{"dataset": "pictures of board games with random positions, seen at a slant", "train_examples": 97500, "crop_scale_min": 1, "horizontal_flip": false, "color_jitter": 0.2, "downsampling_factor": 8, "loss": "mse", "decoder_activation": "elu", "decoder_block": "basic", "muon_scale": "match_rms_adamw", "adamw_lr_other_params": 0.00092, "weight_decay": 0.2}
Rows from block 4 of the encoder of a small image FSQ autoencoder, named by matrix and row number. Rows with one number belong to one channel. Each number is 50 + 15 x the weight over its row's rms, rounded and kept within 0 to 99. All counts start at 0. After the name is the row's rms in percent of the matrix's.
After each channel's rows are labels from the 100 images, of 14976, where the channel reaches its highest value: "colour at peak" is the nearest of a few named colours to the mean colour under the peak. Only what is clearly more common there than usual is listed. The data: pictures of board games with random positions, seen at a slant. In brackets: how many of the 100, against the usual share in percent.
# convs0: first 3x3 conv (encoder.blocks.4.convs.0.weight, 128x128x3x3, standardized in use, each kernel summed), inputs 0-127
# convs1: second 3x3 conv (encoder.blocks.4.convs.1.weight, 128x128x3x3, standardized in use, transposed, each kernel summed), outputs 0-127

convs0.125 110:23 35 58 44 62 53 53 34 63 52 35 65 72 74 45 59 45 48 27 40 61 35 12 84 54 68 25 60 60 64 59 48 54 41 34 60 53 78 46 62 59 64 47 39 58 53 55 58 65 71 39 41 50 28 43 30 74 47 45 63 40 02 56 65 35 15 66 49 47 68 48 37 65 68 66 42 51 57 38 39 46 35 26 57 67 18 59 39 57 41 38 55 49 50 69 55 59 19 52 58 72 44 49 62 46 50 72 58 55 77 44 54 75 42 54 52 42 58 40 28 54 41 60 58 43 29 49 12
convs1.125 103:46 50 43 63 33 64 34 28 39 47 53 35 85 48 40 49 60 62 27 68 56 49 29 68 64 47 58 55 55 50 52 36 40 38 66 54 22 75 53 46 68 44 60 45 21 72 73 52 28 50 59 38 42 47 52 24 72 38 49 38 33 65 73 63 75 71 39 50 54 33 38 44 54 33 70 55 10 34 40 27 38 41 34 42 77 53 48 60 48 39 55 70 37 44 66 42 50 35 55 41 73 48 55 62 67 52 68 43 61 41 30 41 58 76 71 68 44 67 44 38 91 47 33 77 56 47 64 22
colour at peak: white (91 vs 6.4)

convs0.88 105:43 41 54 35 68 49 46 37 57 65 56 79 63 70 50 66 37 25 66 60 62 37 25 71 69 53 34 31 70 53 52 25 56 29 34 51 47 74 33 53 71 40 69 47 57 18 73 63 40 66 35 25 72 47 81 43 74 48 30 54 74 38 61 55 61 50 42 50 55 43 40 38 69 53 26 63 47 39 50 36 25 33 51 39 49 30 50 34 48 70 52 53 41 46 64 69 54 42 42 71 85 57 53 29 38 17 57 36 62 59 38 51 65 59 36 72 59 27 29 43 65 59 40 72 44 30 54 35
convs1.88 084:64 53 56 54 50 58 36 61 51 53 41 46 51 41 57 30 42 59 60 58 63 31 29 72 71 09 49 61 38 45 49 40 38 31 34 44 43 89 49 23 66 46 67 58 65 45 64 36 81 61 46 48 76 61 58 54 51 52 45 29 30 65 64 41 51 76 63 59 46 72 26 69 41 66 58 65 42 55 55 36 42 33 48 52 39 32 67 47 54 58 69 60 36 56 44 54 53 40 75 66 58 54 65 35 25 36 66 71 58 26 47 20 48 14 99 36 73 57 49 65 67 54 43 61 39 68 66 47
colour at peak: grey (64 vs 38.1)

convs0.83 111:58 46 68 78 37 70 63 56 43 48 52 32 88 75 23 38 46 50 11 32 42 39 28 46 49 67 54 58 57 50 44 30 65 11 43 69 62 45 40 71 69 63 50 44 39 49 54 48 32 54 67 52 56 36 60 64 68 61 52 64 78 32 54 34 47 35 47 56 48 36 65 34 68 32 65 27 37 66 54 49 62 32 44 52 51 02 71 48 64 24 76 55 46 47 62 61 53 53 55 36 51 59 30 62 60 24 49 34 54 57 71 57 61 78 46 59 47 37 51 41 28 54 42 49 46 29 66 31
convs1.83 120:47 41 22 31 23 71 35 22 53 32 40 28 52 28 29 68 21 30 44 29 53 50 56 21 58 34 39 50 74 62 69 36 21 28 45 41 36 70 61 13 55 54 61 21 34 45 41 52 43 74 49 56 40 53 61 70 29 52 27 52 39 56 52 58 45 53 56 50 53 45 37 54 48 79 56 38 22 58 57 34 50 63 37 45 32 51 60 56 41 74 36 21 36 38 37 34 64 41 43 29 54 47 51 21 28 63 48 39 34 78 45 41 34 36 62 46 56 64 69 47 37 35 38 63 44 42 40 42
colour at peak: white (28 vs 6.4)

convs0.55 106:40 75 57 49 69 65 50 63 57 47 71 51 64 74 29 24 49 60 15 30 50 74 31 46 41 61 36 58 48 41 50 32 50 26 50 66 47 58 36 49 58 66 57 52 63 44 53 53 19 50 54 43 44 53 58 59 73 64 45 70 51 12 52 41 45 34 27 52 42 52 56 45 47 46 73 51 42 67 47 53 39 48 52 52 57 11 45 34 53 20 66 73 70 54 85 83 24 55 52 39 54 50 25 54 71 35 57 38 69 54 77 62 53 69 16 56 38 34 50 50 28 68 59 52 42 40 64 26
convs1.55 125:60 67 64 67 44 61 66 71 16 28 28 30 69 19 37 57 29 42 26 50 59 31 61 44 53 32 63 67 65 51 49 44 46 58 49 47 66 67 61 27 87 61 80 29 48 55 46 38 56 54 62 50 40 44 33 51 62 36 53 56 43 59 41 38 45 55 49 43 51 34 35 43 68 42 36 33 37 50 47 76 60 37 50 38 42 57 50 42 31 30 37 23 44 49 31 28 39 55 63 21 26 47 29 41 19 33 41 58 49 62 26 46 57 69 71 37 67 33 93 27 49 54 65 69 53 60 46 42
colour at peak: grey (65 vs 38.1)

convs0.89 092:26 36 45 67 39 61 51 82 47 43 29 89 44 54 72 73 63 47 54 07 34 50 47 25 56 66 45 58 46 42 40 76 60 57 18 34 44 29 44 55 31 67 51 53 62 44 67 26 62 42 49 49 64 30 18 26 49 58 29 70 49 37 73 49 56 34 40 75 55 51 60 34 46 20 57 36 69 71 20 64 67 52 54 48 70 50 38 60 43 74 43 52 53 46 56 34 45 62 47 42 36 46 70 67 64 60 62 35 53 74 56 68 67 72 55 54 51 36 35 41 32 40 62 47 47 56 42 36
convs1.89 084:44 51 44 27 54 57 43 33 34 51 58 08 60 29 40 55 29 31 72 26 20 54 74 30 39 56 44 42 56 45 46 39 65 45 42 58 33 86 44 17 51 35 31 70 30 42 52 60 56 42 42 58 41 61 62 72 36 51 24 20 35 48 52 56 62 34 31 54 53 49 53 57 68 62 48 43 55 10 49 62 47 42 47 44 53 42 50 44 11 68 45 49 44 27 50 23 53 22 54 47 31 56 50 38 25 48 39 49 35 74 46 45 26 63 37 40 48 80 46 38 44 47 29 37 61 57 62 29
colour at peak: brown (37 vs 16.4)

convs0.24 120:42 49 50 23 72 29 62 57 57 51 56 53 99 67 70 55 65 42 61 34 40 21 41 65 57 71 06 57 48 45 85 78 70 56 35 37 47 55 48 47 47 62 52 41 60 52 61 39 85 51 26 40 39 30 46 35 53 50 59 46 39 60 46 67 42 52 23 65 45 39 69 60 77 63 54 41 29 37 57 66 49 34 54 50 58 39 44 62 39 59 31 55 38 45 70 37 22 42 56 35 76 63 64 41 35 54 28 58 59 55 29 30 32 66 51 69 35 67 44 49 72 53 48 37 32 38 35 39
convs1.24 095:41 40 56 59 63 19 52 58 71 59 41 46 43 55 57 25 50 45 47 49 42 40 25 74 32 55 30 36 56 61 71 40 41 39 43 34 33 99 52 55 36 49 50 73 47 57 53 60 46 43 41 33 28 68 52 41 43 28 55 30 42 64 65 25 55 32 34 60 47 45 42 13 34 51 55 34 43 36 21 57 38 27 41 20 59 51 36 34 60 49 57 11 22 40 82 54 53 51 62 44 62 47 46 45 15 60 63 61 72 69 58 60 59 35 71 47 42 35 37 46 54 68 26 48 47 42 34 48
colour at peak: brown (38 vs 16.4)

convs0.58 082:41 94 56 49 63 38 66 66 50 77 50 72 58 59 49 68 52 43 50 61 65 69 37 60 40 45 59 42 59 35 40 46 57 48 60 26 58 49 57 26 45 37 42 36 42 49 76 56 62 35 43 26 57 38 70 29 49 48 00 60 55 45 63 66 65 73 30 39 67 42 64 45 30 35 64 65 54 47 43 33 60 40 75 60 50 31 66 33 44 34 38 58 84 29 42 58 51 53 63 75 27 38 70 30 47 18 45 27 63 34 64 38 63 77 21 48 49 52 46 57 25 58 64 55 45 49 43 43
convs1.58 105:29 45 29 54 18 57 36 52 38 17 40 77 48 36 52 58 75 34 65 58 53 70 39 34 36 61 57 53 57 35 31 22 63 34 30 67 84 48 45 36 53 43 46 67 70 33 29 37 54 63 46 60 50 47 62 51 22 42 35 52 33 44 31 59 37 19 58 47 45 44 60 35 49 43 45 32 54 67 38 48 45 75 72 35 54 46 45 55 33 23 49 38 48 52 27 53 23 40 46 60 07 49 43 44 33 52 61 40 53 45 57 52 54 54 45 21 18 61 63 61 31 50 74 30 27 40 34 29
colour at peak: brown (39 vs 16.4)

convs0.18 093:50 74 53 38 35 47 54 38 59 80 66 48 55 68 56 39 64 45 52 53 70 32 50 71 60 55 43 45 59 67 58 32 23 04 24 54 39 54 61 33 52 50 45 47 20 52 61 48 42 34 31 28 87 43 51 77 66 33 34 58 50 80 48 32 41 46 51 03 40 68 61 37 36 47 30 61 50 30 44 47 66 45 35 63 48 33 68 59 32 36 54 58 40 61 43 50 39 50 56 81 50 39 84 33 67 46 51 42 48 65 71 37 52 56 56 66 48 72 48 49 57 36 23 60 62 75 51 60
convs1.18 075:50 42 48 58 87 67 37 57 44 42 57 26 36 49 38 27 14 89 58 47 25 72 50 53 41 38 46 46 55 58 54 43 35 77 28 42 44 71 59 65 77 42 29 64 50 44 53 70 29 28 63 35 58 55 18 49 57 54 72 38 50 69 54 64 34 47 41 54 54 61 35 56 79 49 71 52 50 41 18 49 49 45 41 88 31 37 30 37 53 68 46 16 56 23 56 61 66 45 60 53 37 50 61 53 59 32 54 55 58 54 52 54 53 70 63 64 39 23 45 64 31 61 76 61 46 52 61 35
colour at peak: white (46 vs 6.4)

convs0.17 155:52 37 64 40 22 59 39 49 50 51 54 68 40 24 33 66 40 42 56 37 46 55 47 31 64 53 30 53 49 22 43 68 38 67 34 27 69 33 41 57 43 47 41 70 91 48 69 48 39 38 40 40 59 25 49 37 54 24 52 38 72 53 36 44 44 51 39 87 70 46 57 55 68 48 43 43 47 97 62 41 62 28 46 57 47 80 56 40 58 84 72 54 69 66 31 71 43 51 56 22 17 58 54 45 48 45 49 41 77 32 45 44 51 66 57 59 39 80 23 55 67 46 54 50 45 51 64 43
convs1.17 158:35 53 47 40 49 65 20 85 66 55 73 41 35 64 50 38 11 51 37 43 00 62 57 40 40 39 40 50 55 37 54 14 45 39 48 55 52 68 61 63 65 35 46 42 10 31 43 56 52 43 65 60 32 69 51 55 29 44 76 46 57 43 34 64 48 61 44 41 39 66 51 49 39 58 33 64 41 12 00 59 34 44 53 50 69 62 40 43 41 46 42 67 56 44 66 42 59 33 66 53 51 51 26 62 45 65 63 51 66 18 49 48 29 64 51 44 63 55 54 64 52 49 46 53 69 39 63 45
colour at peak: black (38 vs 7); green (37 vs 7.6)

convs0.84 108:72 32 57 55 62 33 63 60 29 54 43 71 19 26 42 18 28 45 57 57 61 60 33 37 26 33 65 34 74 61 68 76 56 36 34 49 43 46 23 41 59 61 57 35 60 78 59 58 50 48 50 53 30 40 37 39 57 65 49 40 44 57 75 74 60 76 58 51 69 42 54 68 17 62 43 51 40 33 46 41 37 50 86 64 49 79 54 21 62 25 45 54 56 40 27 57 47 49 56 49 78 58 76 43 56 47 64 25 46 31 71 56 53 52 47 57 46 65 27 44 61 35 44 75 60 38 35 45
convs1.84 117:52 28 39 52 62 45 53 50 45 45 50 68 21 29 49 23 39 34 41 15 35 41 63 22 49 36 40 62 46 38 38 09 42 46 43 47 59 51 21 55 35 42 60 21 31 33 25 27 70 52 35 45 36 34 43 54 29 43 34 53 88 60 57 42 30 62 56 12 56 76 57 32 55 53 43 39 33 40 41 29 40 35 52 64 48 67 73 32 73 57 30 36 53 41 39 38 55 51 35 47 54 31 29 45 50 54 37 37 43 55 61 44 39 24 41 50 41 61 23 63 55 31 21 49 41 40 52 58
colour at peak: brown (37 vs 16.4)

convs0.19 118:59 44 50 55 36 63 66 41 62 41 57 65 58 30 67 38 45 57 09 56 76 46 61 62 63 52 58 60 43 53 48 56 44 69 50 30 81 33 32 67 67 29 52 53 63 54 68 50 43 82 42 54 84 56 53 36 64 57 49 64 37 23 23 46 49 49 37 54 62 36 57 37 48 45 55 42 31 83 60 48 44 37 44 51 69 31 39 50 41 40 67 55 59 42 36 43 47 35 47 55 34 52 63 79 47 40 60 56 43 47 41 60 79 58 49 58 48 00 47 46 02 36 52 66 46 66 41 50
convs1.19 105:58 66 78 48 49 66 71 38 79 40 55 51 36 71 43 68 67 55 79 59 53 67 61 56 75 40 55 46 37 49 77 32 75 57 57 86 65 61 46 52 76 70 68 61 60 58 65 65 42 30 69 70 38 49 81 61 67 29 69 75 52 37 72 43 53 61 79 56 81 40 33 46 84 43 58 56 74 61 75 71 51 47 52 52 65 33 43 64 64 69 57 37 49 68 72 34 44 54 53 40 45 79 46 50 59 62 57 64 63 50 46 44 47 50 73 55 60 41 67 46 31 63 57 32 57 46 56 50
colour at peak: black (82 vs 7)

convs0.110 095:51 38 61 53 31 37 64 58 38 74 49 62 47 55 65 57 48 34 33 39 65 69 63 58 38 59 89 59 73 26 41 42 39 35 57 27 48 48 48 38 24 44 48 68 47 44 74 39 48 65 55 48 56 50 72 57 36 39 55 54 50 48 67 42 69 71 42 50 38 46 54 35 38 13 43 48 54 46 35 46 57 58 63 49 43 50 69 32 50 53 21 56 37 52 49 55 28 60 57 59 12 68 92 51 42 41 72 63 65 49 56 48 43 67 28 32 43 65 14 30 10 51 76 88 57 68 46 55
convs1.110 095:63 54 41 51 40 39 51 36 44 56 50 34 39 48 46 30 56 48 46 66 53 59 43 57 54 41 46 38 62 77 43 64 56 57 58 53 48 80 42 45 30 48 52 54 61 24 75 73 44 27 35 48 51 42 35 54 74 16 46 58 22 41 48 20 24 70 44 55 67 35 35 60 35 28 45 70 48 54 47 52 43 40 20 57 42 68 36 47 29 31 41 65 69 35 80 82 17 79 42 53 51 56 74 55 35 61 34 60 18 47 92 57 53 62 49 38 55 25 59 35 58 46 36 64 68 52 52 31
colour at peak: cyan (52 vs 1); blue (26 vs 4.5)

convs0.60 095:56 38 73 32 75 08 44 22 45 67 45 68 76 25 60 58 33 60 51 60 58 16 27 71 52 40 20 43 41 52 62 70 51 60 35 64 57 59 56 67 52 46 37 35 59 68 67 66 52 33 53 41 32 35 50 32 60 28 27 49 42 53 53 81 61 31 26 50 62 65 57 42 60 51 52 58 44 46 39 61 50 16 37 42 46 50 40 46 58 69 70 41 45 40 73 46 57 38 58 61 47 35 87 61 52 48 35 42 57 43 41 56 72 49 90 72 35 62 29 43 72 41 57 55 56 49 53 28
convs1.60 133:33 54 53 56 51 48 53 31 38 18 31 67 25 07 54 36 65 34 60 43 55 28 41 54 79 41 37 34 40 54 59 50 53 39 22 55 39 55 60 62 56 66 41 46 47 37 28 37 43 25 68 48 38 54 66 52 45 50 49 40 65 51 46 33 50 50 40 64 37 42 59 56 51 54 49 64 40 54 22 43 53 34 60 56 33 74 38 36 66 09 61 58 44 44 14 40 64 60 57 56 68 37 10 43 45 41 74 79 48 69 62 39 46 23 74 63 44 57 15 35 64 42 41 35 33 70 44 68
colour at peak: pink (57 vs 14.4)

convs0.41 106:53 58 49 64 48 38 75 59 53 63 39 57 48 50 49 53 48 45 51 76 46 33 42 56 50 40 92 57 73 51 38 62 45 24 63 46 52 71 22 30 47 44 55 33 45 58 53 65 59 63 50 47 67 46 54 59 49 72 41 32 23 10 58 51 64 78 62 41 73 44 52 25 40 71 74 59 48 48 43 50 56 60 21 55 43 91 71 32 72 13 46 57 22 39 48 46 34 42 71 63 59 51 54 38 63 57 67 29 59 22 41 25 58 44 36 43 58 52 32 45 24 72 38 51 45 63 36 40
convs1.41 088:71 61 40 52 44 72 52 83 39 21 36 31 53 39 44 30 60 63 26 32 61 34 48 32 24 39 52 39 45 54 48 40 40 26 56 46 37 58 41 40 35 50 32 26 47 22 29 48 61 61 21 30 33 36 42 63 56 35 51 52 69 39 30 61 35 63 45 40 48 60 40 76 51 31 56 61 70 16 55 66 52 50 51 38 35 24 62 59 50 33 30 74 69 57 59 44 52 47 55 51 51 36 56 54 54 57 44 48 29 57 23 29 73 60 24 32 53 57 62 34 99 48 55 47 61 67 50 50
colour at peak: cyan (25 vs 1)

convs0.15 091:39 42 52 50 44 50 69 68 46 33 49 56 68 49 67 83 52 37 56 39 44 39 35 51 59 65 45 73 47 56 41 55 53 53 24 25 63 29 72 63 48 46 35 31 49 55 34 35 55 37 44 46 56 27 35 33 35 49 17 41 58 61 38 63 41 42 39 44 61 69 39 63 50 54 57 64 99 77 74 61 56 27 51 61 44 42 49 23 40 51 85 60 56 74 24 46 57 72 59 51 17 60 62 64 40 36 43 58 54 44 54 46 84 52 35 44 51 64 34 29 51 65 47 36 57 60 27 46
convs1.15 092:61 71 57 61 63 49 56 68 40 48 43 53 36 21 51 38 21 04 67 37 23 46 60 44 29 29 64 64 58 69 25 26 46 38 67 48 58 53 28 36 53 53 66 30 50 21 19 56 56 57 27 46 58 48 72 74 42 51 43 48 26 56 30 55 32 49 63 42 18 29 65 64 44 39 33 67 51 46 38 51 36 61 55 72 33 69 47 50 47 35 32 51 43 37 54 63 50 52 59 30 54 36 34 47 52 57 54 31 37 69 64 61 32 14 39 50 59 44 68 79 60 51 63 37 45 69 72 56
colour at peak: red (29 vs 1.1)

convs0.66 102:49 36 36 79 61 79 61 68 59 26 24 30 65 45 25 57 46 48 45 65 46 49 32 32 75 53 81 66 44 59 65 62 61 59 38 41 63 50 54 44 69 40 58 50 29 47 27 39 65 45 66 54 61 48 64 46 35 66 40 40 37 73 62 44 56 62 66 39 61 28 39 28 26 63 76 44 11 30 32 55 56 41 58 62 67 60 78 60 68 16 42 72 32 38 29 54 51 23 56 53 50 37 42 48 54 31 57 50 62 36 65 45 57 41 66 38 47 53 57 44 29 76 56 62 65 46 53 13
convs1.66 103:78 49 59 29 65 41 42 38 48 39 46 51 64 46 53 36 69 61 39 40 53 54 57 41 35 41 41 60 76 42 61 44 47 40 59 54 31 46 59 42 32 46 47 31 20 41 59 40 47 53 44 45 21 59 43 63 28 36 59 36 63 68 24 58 25 39 27 46 30 56 40 55 78 38 38 25 71 00 28 51 55 56 62 51 18 37 53 51 59 37 25 31 47 43 51 34 46 31 53 63 63 39 41 35 37 64 44 64 41 72 44 39 35 42 17 40 21 57 66 09 53 46 41 47 20 52 42 52
colour at peak: pink (51 vs 14.4)

convs0.25 100:43 47 56 35 45 36 41 38 64 42 32 53 39 19 38 52 42 51 64 38 67 48 69 43 60 52 46 46 29 50 46 51 72 44 54 49 49 48 29 70 48 60 51 73 83 52 67 56 39 34 35 54 70 47 72 57 64 57 50 65 42 24 51 52 39 14 47 58 68 31 49 36 56 60 38 61 66 98 73 74 50 53 53 57 60 64 47 28 79 45 69 73 65 60 31 65 35 43 55 46 35 56 55 82 28 39 35 46 33 39 57 43 62 36 22 33 73 36 46 56 06 41 58 51 68 40 53 24
convs1.25 085:39 27 19 60 19 52 75 55 44 70 50 58 55 81 49 65 61 11 75 48 49 72 59 48 40 76 54 75 47 50 65 45 44 60 55 50 52 49 58 60 51 67 55 69 40 60 52 58 56 54 71 60 54 61 30 47 31 62 50 61 60 53 42 55 48 44 39 46 52 63 53 28 73 37 39 46 70 40 56 34 57 51 54 38 67 51 45 64 43 63 45 49 06 30 61 16 53 43 32 62 55 52 51 70 62 74 83 69 73 42 47 58 33 15 49 63 37 52 58 65 31 30 60 49 15 40 73 66
colour at peak: red (83 vs 1.1)

convs0.87 109:92 47 43 58 34 65 60 31 36 67 45 70 54 45 78 58 49 56 30 45 54 38 53 59 73 11 57 73 41 41 73 68 47 45 53 39 27 39 33 55 57 40 52 26 43 52 46 65 37 70 67 51 61 50 48 55 39 58 33 49 48 60 31 37 37 39 34 65 63 24 38 59 34 34 38 69 26 60 82 58 39 66 44 43 38 52 25 67 34 49 67 48 56 45 59 50 50 19 45 39 12 37 31 63 45 55 63 88 65 49 71 68 37 61 84 57 50 52 55 50 46 34 37 44 56 42 62 70
convs1.87 157:51 61 50 71 81 58 52 71 57 83 65 63 70 49 46 65 74 78 65 62 57 57 55 65 69 49 62 61 63 65 62 70 70 72 64 59 60 63 73 77 61 61 56 70 60 60 66 64 68 71 53 56 67 68 57 51 54 78 62 70 69 69 51 70 61 73 61 51 58 57 76 58 61 44 58 76 34 59 54 39 56 69 46 60 59 62 46 85 64 46 62 53 68 46 54 66 68 62 70 75 71 57 56 54 77 45 64 55 72 70 57 55 72 67 58 60 49 69 45 59 70 52 74 48 62 63 61 65
colour at peak: black (26 vs 7)

convs0.116 092:61 53 67 35 61 55 44 42 55 31 41 45 43 47 31 47 69 45 03 64 62 44 36 52 53 33 49 46 40 49 63 50 41 24 73 62 48 51 65 50 49 58 70 33 37 58 52 57 45 45 56 20 61 64 55 64 38 56 75 76 24 34 46 15 31 80 72 51 46 55 48 51 40 46 62 50 32 39 56 99 31 58 52 46 30 20 64 26 50 55 43 50 31 63 63 40 37 69 64 25 59 63 61 56 50 54 39 74 63 62 75 59 78 56 44 32 47 59 34 57 59 39 49 76 42 48 49 20
convs1.116 101:27 64 57 65 24 65 68 58 66 42 82 71 60 85 67 80 69 55 69 41 56 61 61 61 76 84 60 51 40 39 51 76 41 70 35 72 69 47 49 59 56 43 67 75 27 65 68 51 67 54 77 74 59 48 60 52 47 53 45 26 71 55 41 63 66 63 60 73 58 51 41 53 55 76 60 63 52 46 48 54 56 54 43 65 70 91 56 51 77 69 60 85 57 58 47 45 46 25 72 49 48 62 40 67 52 62 55 47 55 61 41 58 51 56 65 48 48 44 69 61 41 51 71 35 53 44 64 47
colour at peak: grey (79 vs 38.1)

convs0.59 089:49 41 84 70 47 44 51 23 71 78 34 41 49 57 36 43 89 64 43 60 50 42 26 47 55 42 36 38 62 75 66 69 45 22 48 23 61 27 62 38 45 58 57 61 44 52 58 77 44 72 42 47 59 36 32 58 48 34 26 58 65 53 44 66 44 31 28 42 57 82 61 72 69 53 25 53 52 28 72 23 31 52 75 71 37 43 50 35 62 41 55 39 38 54 60 58 56 41 64 52 45 49 56 25 75 36 39 49 43 49 24 40 56 49 54 81 41 48 59 56 57 44 15 49 44 76 52 40
convs1.59 082:43 28 53 73 71 51 24 25 19 63 47 49 60 76 48 41 47 74 39 31 38 52 63 44 61 43 53 29 61 57 16 37 46 53 41 36 59 29 45 43 59 41 35 46 31 78 63 46 40 52 40 35 68 53 18 55 64 38 59 44 30 51 51 59 49 55 49 43 66 57 45 62 68 62 43 28 43 60 35 46 44 41 64 26 38 17 64 34 75 77 60 17 63 40 57 61 48 54 47 76 57 53 54 48 67 25 36 42 49 69 30 58 70 69 49 47 44 12 42 66 32 62 36 35 52 29 54 21
colour at peak: white (84 vs 6.4)

convs0.124 097:59 62 62 38 59 48 82 78 55 78 50 94 41 34 60 55 47 43 37 42 25 53 12 55 49 33 35 46 56 54 46 89 52 72 79 40 51 37 69 40 53 51 71 47 51 64 47 38 67 28 56 46 28 51 63 51 55 56 35 61 30 58 45 37 62 61 37 31 51 46 42 38 28 28 18 46 37 42 36 76 28 53 57 45 51 63 54 21 39 39 54 50 61 44 53 73 45 59 62 61 51 52 39 62 62 40 62 16 77 37 67 61 35 35 46 55 59 50 49 46 78 58 69 62 45 36 25 40
convs1.124 098:33 35 69 64 64 51 41 27 39 66 46 81 19 23 53 33 44 53 53 36 51 42 59 37 45 35 21 45 29 35 45 30 58 49 42 50 70 63 55 73 36 44 66 29 55 52 42 62 79 32 48 51 49 41 61 46 33 50 49 52 47 64 64 39 48 64 46 27 31 43 49 71 33 72 27 64 53 68 49 31 31 35 36 51 60 46 42 03 55 62 26 38 41 60 44 63 58 14 35 55 56 32 40 38 68 54 46 48 75 70 52 44 21 47 49 53 72 41 22 66 59 35 43 50 22 37 50 71
colour at peak: grey (66 vs 38.1)

convs0.78 087:45 83 49 47 48 54 53 43 64 58 40 34 39 34 59 51 51 32 26 31 48 63 44 84 54 36 51 34 41 38 46 47 31 58 93 62 43 60 54 55 71 50 50 50 70 50 63 79 63 54 43 56 60 44 49 44 58 45 23 69 06 06 45 66 55 41 68 47 48 49 65 27 45 17 60 71 65 52 39 44 51 54 35 67 63 58 60 69 45 65 52 41 44 63 53 67 71 42 44 38 48 45 41 60 69 64 34 22 56 47 50 46 62 70 31 60 73 39 39 66 19 26 56 50 38 36 57 19
convs1.78 084:48 71 63 50 30 51 57 34 36 64 59 59 61 70 40 67 80 59 55 57 40 56 40 51 49 31 27 37 47 39 65 71 60 71 52 67 52 76 75 58 77 38 56 72 69 67 71 31 45 44 52 59 30 39 63 44 66 67 63 50 40 29 83 54 39 35 43 67 28 18 62 50 20 74 59 66 36 34 51 22 26 44 42 48 70 37 38 70 33 43 79 32 66 59 65 52 56 46 62 72 60 53 63 45 52 29 82 58 58 53 43 42 66 65 71 69 48 45 31 40 43 40 43 41 46 46 65 35
colour at peak: brown (47 vs 16.4)

convs0.9 114:44 56 62 72 59 53 42 54 64 51 27 16 49 48 48 61 33 46 41 71 41 43 45 56 39 36 36 43 34 44 69 54 56 39 28 23 56 58 88 44 37 40 45 67 56 55 41 40 46 22 36 45 31 60 44 32 34 28 58 66 43 81 62 66 55 44 53 86 76 74 58 56 39 62 53 49 35 31 31 39 71 26 53 62 39 71 71 50 55 42 43 26 41 62 42 44 85 97 45 60 44 40 51 19 67 36 39 52 56 31 36 41 65 43 65 58 68 63 56 50 26 70 63 50 56 54 49 64
convs1.9 110:59 73 82 27 38 41 50 58 39 32 57 76 31 50 51 42 38 37 44 33 55 50 52 65 83 55 53 51 21 92 45 61 53 76 65 41 67 29 46 62 40 54 54 30 20 55 42 43 37 36 61 56 45 56 61 53 61 48 40 13 55 29 44 41 39 45 49 60 51 47 16 55 61 56 61 48 74 65 65 63 53 27 59 38 49 54 52 17 70 86 58 54 49 70 40 31 38 40 44 27 65 57 40 50 43 29 38 41 53 29 55 27 54 32 49 66 41 30 56 50 26 32 70 22 49 67 48 49
colour at peak: white (25 vs 6.4)

convs0.65 132:51 58 45 39 32 45 50 70 46 74 66 54 42 68 32 59 51 37 62 49 46 52 32 44 35 75 56 39 46 70 51 45 46 49 51 58 39 65 40 26 61 56 53 47 39 42 40 50 33 55 39 21 12 45 57 37 49 50 64 36 89 67 59 63 51 48 62 40 25 61 36 67 59 49 40 42 28 50 41 37 44 49 52 44 46 77 52 50 41 61 15 49 61 43 65 42 80 65 49 50 54 49 42 22 48 66 59 29 53 48 41 62 21 32 32 65 45 96 52 56 99 70 36 78 50 52 67 34
convs1.65 168:37 56 61 31 40 52 51 36 60 35 44 54 63 76 61 59 57 68 57 54 58 51 71 48 53 71 33 43 46 34 58 58 44 87 50 70 66 59 66 65 42 45 67 72 62 64 59 62 51 39 91 81 65 68 56 53 68 62 50 51 37 34 42 48 51 55 70 76 63 36 37 49 47 69 56 32 64 42 54 65 62 43 37 66 44 45 53 27 79 77 74 63 46 51 49 56 35 43 39 40 52 64 74 70 42 45 53 69 77 26 51 54 71 76 84 43 61 40 38 52 06 48 80 53 57 57 31 41
colour at peak: white (40 vs 6.4)

convs0.80 098:54 08 60 51 26 57 32 35 32 45 33 37 56 75 39 55 30 36 44 64 43 53 58 51 42 41 35 48 65 53 64 61 45 37 49 60 64 36 17 68 45 47 36 54 69 55 52 29 49 64 60 31 27 43 48 39 56 17 80 62 73 58 77 64 55 44 50 70 73 74 42 35 68 85 66 22 40 54 40 43 94 19 69 58 54 43 56 28 63 45 49 42 36 56 42 53 51 80 41 48 38 68 55 39 53 36 26 72 44 49 54 66 62 49 40 52 36 43 50 49 57 61 67 39 49 40 54 68
convs1.80 074:45 30 57 67 34 28 64 36 77 36 53 73 38 69 61 33 65 47 36 33 39 63 60 73 58 80 33 33 56 75 45 50 31 42 45 58 57 51 89 54 41 65 66 41 45 29 84 44 54 39 62 64 29 55 60 60 43 55 52 44 52 62 44 59 52 38 54 48 45 62 32 54 54 51 38 44 61 56 66 75 36 49 66 50 74 67 54 02 73 67 51 58 55 75 64 51 34 43 41 40 70 53 40 82 58 54 54 33 81 65 48 57 62 51 60 58 53 19 33 51 42 37 55 23 56 40 22 34
colour at peak: white (33 vs 6.4)